{
  "gain_aug_db": 6,
  "bias": "all",
  "qk_norm": false,
  "parallel_block": false,
  "inner_norm": false,
  "drop_path": 0.1,
  "kv_group_size": 2,
  "num_experts": 4,
  "adaptive_grad_clip": 0.05,
  "batch_size": 512,
  "lr_schedule": "cosine_restarts"
}
Rows from block 11 of a small sound classifier, named by matrix and row number. Rows with one number within an expert belong to one neuron, the router's apart. Each number is 128 + 32 x the weight over its row's rms, rounded and kept within 0 to 255. All counts start at 0. Numbers have three digits each. After the name is the row's rms in percent of the matrix's.
Before each expert's rows are labels from the 100 clips, of 14848, where the router gives the expert most weight on average: "peak on" is the class under the peak. Only what is clearly more common there than usual is listed. The data: short pieces for a synthesised band: melody, chords, bass and drums.
# router: router (model.blocks.11.mlp.router.weight, 4x128, trained with AdamW), inputs 0-127
# up: expert up (model.blocks.11.mlp.up, 4x128x128), inputs 0-127
# down: expert down (model.blocks.11.mlp.down, 4x128x128, transposed), outputs 0-127

# expert 2
peak on: D# major chord; G# major chord
router.2 096:117079113160182181138081123104176151094150156134142122158169122150117060119103188111157132114133165107100093114125089128098132151198176184175135126092155142119067192098140143133095115145146164065123190068121121106132129199117131107099179117067130142098104141147148124077107130105077137180125113096122097096095136136158097139096113109190150138136076127141155027170108136137132143123120
up.0 103:097159101117092123127065130108141106146108145127187158085122203123076093155150170128083023097085171169161145119084078117168158080114137115098088121172091119102158135125137140159082110098140124172103137137160081130086105133090098099116098095137102158095171189162104071115130164130147115142124130146170174160130126054091153127210119098139135138105164129148079119114138169098111152136100
down.0 099:141093144077118119163140133168091166092130102122121135125156079101194069077112084129126152092181133020134109183110128114136122106145101103163128147081124159131044146131080093167154122176154150109112148111065136118131131129115134160057141189161156127167098108112165130134144111135090189126127147077075139082170165148153118080114150170155117128110092086123182140165113118174146160106151
up.1 091:166108147087103127139170116121143129161130143126172136128104164078143139085189110128156143077080138114126133133082144108125150151117097175141095125128144131131183104081143155156060058147137067124168137128122106115119122095121157134131137109152159086125036090209148093106128064143131137110113144109132123187082217123148118118104124173118122123140118151138086207210139171073124152156180
down.1 094:128159093168174125103118087121106077091146115100110086135135072137121104136093121153115121170172080172155117109116119179168103088152133055125099150156083135124135173174126126079122168117095154123141108170130095094185111139075175119106129129122134188119172156040122165156104172077138071127157123153163153091117026122083103131086123075143139165100145108159163074140098129146150124128168
up.2 086:133172103147172127133130144125090109131110128095186142150131105101121128170148111137128110083110051186149147125096101168137191146139112110162140134124076096163161145150138145111126077084063177170139131158091071161087120099073092168132126137130127099143122101176163064173130144120232166131202155113135124114149141066092128130112071124132097110082156150082108111078152121091074143093109
down.2 090:188057159113085150141166146119171161123177149113130154152132147151106126140156116119101159132187136134103131192135151098139068093122145200170145113183143139147100087113113115162140141141137141126156145084130206067117132138144166095114110144135145154145107146124102183116166179148039067134083073187104133128143079181139101081117172125149171118140107112122182159168132147181155106114077
up.3 092:133130104083136174130145130132149102137120147148136138136143102055137109119119115073093156104116098161119132113154140108131141125137119136085185116107130093148161140134183177201158115181096128136154104164127145082135107120116122116159082094142136130124183083211117121096095130153096170185145079173147165145113122070128099195124064131024181153034126155090098143173140124111090144128098
down.3 102:099167151157080067117127113133123129115159112148098095076143125141123129130163140097058120163151097128170130115129127210114093126102128142136054141102086140156130164121122075146120098113136112160120118103141128151122095062117170157090170202115093101111114155041127155113219087120110154099128111136160128070113116180103165097139170116182082119188111098115139166158146087151179079083117
up.4 102:124149086101205109113058094102122197097148165106083066118135082131134113118141163089174110167139121101063139069186107110127116100112120081098096132138116123169171089158103133135156117139163155137145149157149168121154151083093166104142132182077116126152141162105146150129185117141149162075154169058129160110117134100045129120143151125180119158115149164098145152123120057078168155164146
down.4 116:180102176121082166167172164163150076180116123128127138129103136133130132152092102189066142084101161160147108146045129174137134111112146177143232051108155138151130136081140128096078152086157089140137104144168120119109093168130108111138139075127174100085123079147134110102082104125114093167106095145092153162092129112182153131147129097077163121106129119176133096134158174128127078173114

# expert 1
peak on: A minor chord
router.1 102:061086145151141152138121190107186116113159139138144097071153179105089102093111179069123154205154161175125094100146109125129172168161125186119089075120145149155137143133090079089126179115091118145122127162132180105106122171187166158096081132065117146089092148154141084127095153072125100132137148106098156145132087145167125138153160131169148077156124100158124175128100114119047096127127
up.0 080:082168065139083154140133084088086126150123189176099127162102125099145126159195172174080108110124149184180149150115097155144104094164146106135096134157147126125098130112114100194114129122180134229118192156118110102102082088142128095161101149159141098140145154135083167089095140111089088152126070112130137103177125142123187105117066138139073150144106116178165166150109116084162102119118
down.0 078:150104197130174111139088147091160123118132087063123139111172133163128142123136108093176127161092099107082139120173172048138147124107081182185122066090117109063175125100111125152143117164134135087108116129112149119188140155189176128124164122117080175137144135110126094143127191158139109087108198168131127135073074101122097078135088140046162110131080170119096125148136133129117135105099
up.1 075:112189065113093153118161133156081113170122123098187149100085098097131127087089143112190101074114175150141132154125142133133104172097143163122074171147102104086155051112141087117128130139133129178163115097138099152108113091130111114149087139135129132116172114111110085081103175047123121117113134152108101144078088145073133082133120151101049143158068151133066126150131092115120056147192
down.1 076:122121239183173138119098068090141122132177129127103093134159141141126132164116111140113131158111147116102080147105124156163149075104126150131210134072082127128117135133132133199104138115162154105092122172080133142127137139130072118135117109155157128098103159160112133155111075137116095167181113107128106076098111121135162182136111105155154111155255115094128103124099181167082152069100
up.2 116:134088126144116144115124182123077183135139136146107130133099119114120152176150130111113142128147129124153149116077138136048214119127117090075179071133109159128179124140169111184119150092126067119097115093104073143173156138139116123176127166133088145170121126133093052150080112068102188108165098158171128169179111129094145148131159114082086142058112079155100081167148094136167136179127
down.2 127:139179160132153158079139116168168103136151150109127152194131124140142092103144138103204091148104097139104131098123117092107035114174144187189075213138133104157097128131082190127149129131152160159161122139143137079109133151163133123168130157125158139182117096117122140106165122107167131164144191144098134113134113174154072076161137115090076130159181111101189181088111129179088108118115
up.3 085:170213138079149154141109146169125065136106183149132147099099118042086137111118108152104103126120081119085141184144156123123047103150108100120236102140132159097127162095171098140100170129171143162141167121178103144157105194120133117139165127154160133153105149083118088147116124112148121116150186077142140170173122182110135135167096157102109156103200116140163134105087119143109097136132
down.3 078:060073132104103128107161100161134131110166113147144090131123104152116179138176160110142144165151135130211132079151129105076157144100124096153093097103118154078148155132095129146124103081158180154145109172132141120099084094138110137102092113084105122050129137158115126171158135166154111087093030202153077087077159159159142090122142091125148114126047131086126097165146134142185102105117
up.4 085:126159129184147117151114106150120134134102128155151097151150089147123114074176134114158101063118107155178119153176148139092108164076176132056186089147145081142106159070109138085093062149153121187138083087149079038135148096092176126108116132140079081111140112181178146162145152069163097130120142208151098119119120105114155135120100104117153168079106162145138130138116106148121166155165
down.4 075:159146139128113145117073115203111084166185107149113084114134139102112156153069102111100127142105084162067107156095122141145113119138059160168092113130078146086147143173126120194097164102095172069163096204131170163111175099137115161206121093149110151143119118113099153127141118176144128114128130100111128135094125102087083093137070149132127060132124206085132117114094120104130078181139

# expert 3
peak on: G major chord
router.3 095:157136096135149140144107174128160124131192200145150112115111167104169099167133093090129124142167110157189105127160128069064104145140156178146085149105112109161089174159068122083112167176091169116091097101110170150108116161204162134153098127099130111121107166203161098095151168130095075168162146116116091157074117127169086094163150089155139167131089114171190106145107134130104104111114
up.0 087:194142080066138181142145104144108164132135102138119126122155084089095106115143150093174126052148087113188144159128111111107074083121128132110165151074072151090164090053178148144108145103164103173135105172144139150198130146094118134156165136140151127168102124069132150140112134114125131209151124132120143146209116108153139154064097076143090182130141155125149104146170077143149104158105
down.0 077:085186055182106110115145123150153115140106148155106087140130072152178131104124096134122090159123146063136101094141121060129115188119099143098151126162154146169133132195084119151082078135113198078161079121111134143089110110175182136150083178145197115096176096164112111172104164157138153099114145093124127110091120117128146138160143125136181083089113099129122150096053147101079098142160
up.1 117:117131047194124110155109143131121140122112140140152180137161100095057160114105110152124112143142082104128165126096143163139160098125157116172098143071069144096166110114205145120113213162125125140189124134140101149144142119113061083178099146117191109129177135137116151185096075130193137097095124127127081169081184137171118138128111094113125059155139091089164118121135104138138067114149
down.1 109:115066119127172128110157145079125094142141119184130104091156158149094113175122096090173151100125190175102147154193120153114172120112121148118146156189057105130116128075086191177097102111177128168077151107115161130131136087135140109102165112161133125158144134150149134086133098099075079127143153146169170173144225145127150085099189171129164129154184167102132077125119153149171127120127
up.2 099:126110082166107125113101164130136154099159116152128179140130158140124131180123149116114182101165134211101126129068126109127158163122104069069168158113107093141204148098113142101122135073230153156137106172144123087116150084162140113173141086102120103140173117121116092140125067123216152196126148117057131110166126182155138142140123134153114165141091098138138135163198152146097141132152
down.2 099:124087116095100181071189100107080135151168171155107118136158086178179095131120144122147138114115132111167090120151176138138107125034134129185109113120133125112071137109131083108120162184127099144132181168114142103192146129094145104128121175115083135142092144115144085121127143094053166124077113145162106152105150132083086154118137161077073145165142167105080094091070125157152131060080
up.3 069:177160077113124151120163085162061161152079138121096115151159122137158139103154056106163135076151151118151107156089105189159139136179108152106133157136143147167130091084119138130097125073109070157129158122144133118109089042106075119116178135122184084127177149094113097164199132118100142090107141124118049168165097087153125125155141137137077076122139181097106108138136158066135166112118
down.3 075:118128138162100081111111165141201123091130123119111112081091141101097096139102113138116086205125123201133153134164185102089155168093142109116170088107128114138109181150083134163149141197120148118088089076122129145121146134115196110093117095126099079088124096152146101112116148171107145158163088101117205063103130120116122074136120117124190165117057096194176155089126150144142094111162
up.4 077:102111101116077160127154089115147149129119148148113120127149139177110160152109137135196149089127126136114137131125157151142142073102141101114165047110147043086154145089121155123155073030231100209115091199136191133142164133138089138138103084162142129090139125151136141130120118140125148144129153106104099173128101139113132144108131109095171163157101188066148142132148172112069104091100
down.4 070:139141110089137037115123128131132138130162089140158163137084102128109137094109131102122106135126143128141138157100122138129136173073153134177136211081166157147174148122128106116102063229070155075075145081144100064138138161125131129189161116135098093166113070114110136116119113168199163082173150112118096113176135110096110108143104168105189067132124152128141172113100071135139101116142

# expert 0
peak on: F minor chord
router.0 107:135065075146121144179118133112118099094147180135156115154144089145120078160072120111163140081115148156117129107142110135106136160214110150212098165137169123187084158127120167143125073177124190084155132108084091143115133165143136034118128184153067124149110117122141099092110156125088124153126113096133118090133162134092100092055141118149160100131120096162139069126096179170093149117146
up.0 089:116098141057141113190149135088101180122104120146146135205144117085062149196172127080169177083147133124073164181171155122108142119120130167157152146100138191114087137072163133135126061109185074130146178163111099130127107110169169074115110175143147134136175115134159153144139105104092160143136125122119124122137119136084102168104052130081125155126096184132116112161115149170120069136118
down.0 091:123171065169118177100112107172148125122105139131136067099131124148179101068097081141120151181080170147125161119132192171197046111115113121056097136157182154111114100118134083115208125099110115137147047080169142116124116108136100161083112082140099138101107106088122134161110142128125124158112120114127116099109122153182168072187178109147164113130126114169113102099104117089142173105118
up.1 121:125123114128092125115157158143065114116179112126114136092139106159143101093099160131187098106151145085071132124170143043175123173128102094143167101153166102160141174162117110172131153149136096158182084186178139114137186109109165142087168153136090134087125166098149145063169127135142163111099110138130170100084094111107150081187151145123202154126130157067112170181159160162110159119177
down.1 121:142068125096148104119069105152143154141153101114165161150128133155108103138117123122105100089104185121185075119064103178103190147115103148137102195061144101089141106091128086137147122145131201147104130109151089167114070119059125060133108094147097132156175099116121191117151092073135104164117155060154153170158145135119120150104067158107083129126158073138115127107092117103164073136138
up.2 095:141121125094092062120069083141109099126087158145093156150168096135090184096072079174118126091043123139142126112123158113151156125066139058128131143112146116131147143143160112082139081157098130181167182166168188115099131117124161128100080081117199133108142084112155060138130096121166127142138138148065095109110168150111141113110126123140114114111194092125124120151095159096140201070127
down.2 098:132106162147137123108120121108164130121107152147136113140098123132110076172118179112086112146138034138092095210123129149121134165118132168125167121124100173130108126114090138138148182103091155126121078094063135152138164136123118132061155128100142176144149225135107179105080161095139148089125171123173133093127074109136121144137114098129207148145108152129142178117222104132054097173164
up.3 082:137158091138145072115080075175144107180121218141091129091129162138130152098121169175111148074113124122132110134151132114102136108143173107123109217103064110121133129126142065161143135108154166176154097119175141137100079010123090062113096160138108124102139137131127146168106135114100163123139080120145119104095042105116118075138095105141105156134128098164102125177115170125116103087107
down.3 091:136102213141104173136121177076133156095097062049103136178093117104143126120108072119151118144153161146105135129098111112132110170112163211118127139118168141143126112110116111136103096087154138085129148125092110115112135190089090123136128086113152183144106106118096128029163096133211149093139146123127093133153191122108141101067109152141143093076099116100171128133163090167154172168159
up.4 087:146102113169115099127169096178104145239060174103180122142095146148121104160130118139099098109144107081094116155164161125129131130107136106132127087135125145101141129049191181141150144092087123138126126181131147146116170076141074114105047132120117070146162114080138137122126161137135115150121096130098107128130156098167110134102045150103137129077113070133097116166068173147198109127086
down.4 088:100178126100157179157077197103127140064141101122047138116163101117196186115137126094158136206120165159143183105091131150085119144142095139178122109101197080136162121168105038091131120197146095127118090112147139123098113192107141164124122119140132133110087148116137103137157156123185110072189127121159127086128124152114153120145156146152110148068161170132135164112120104136144129108166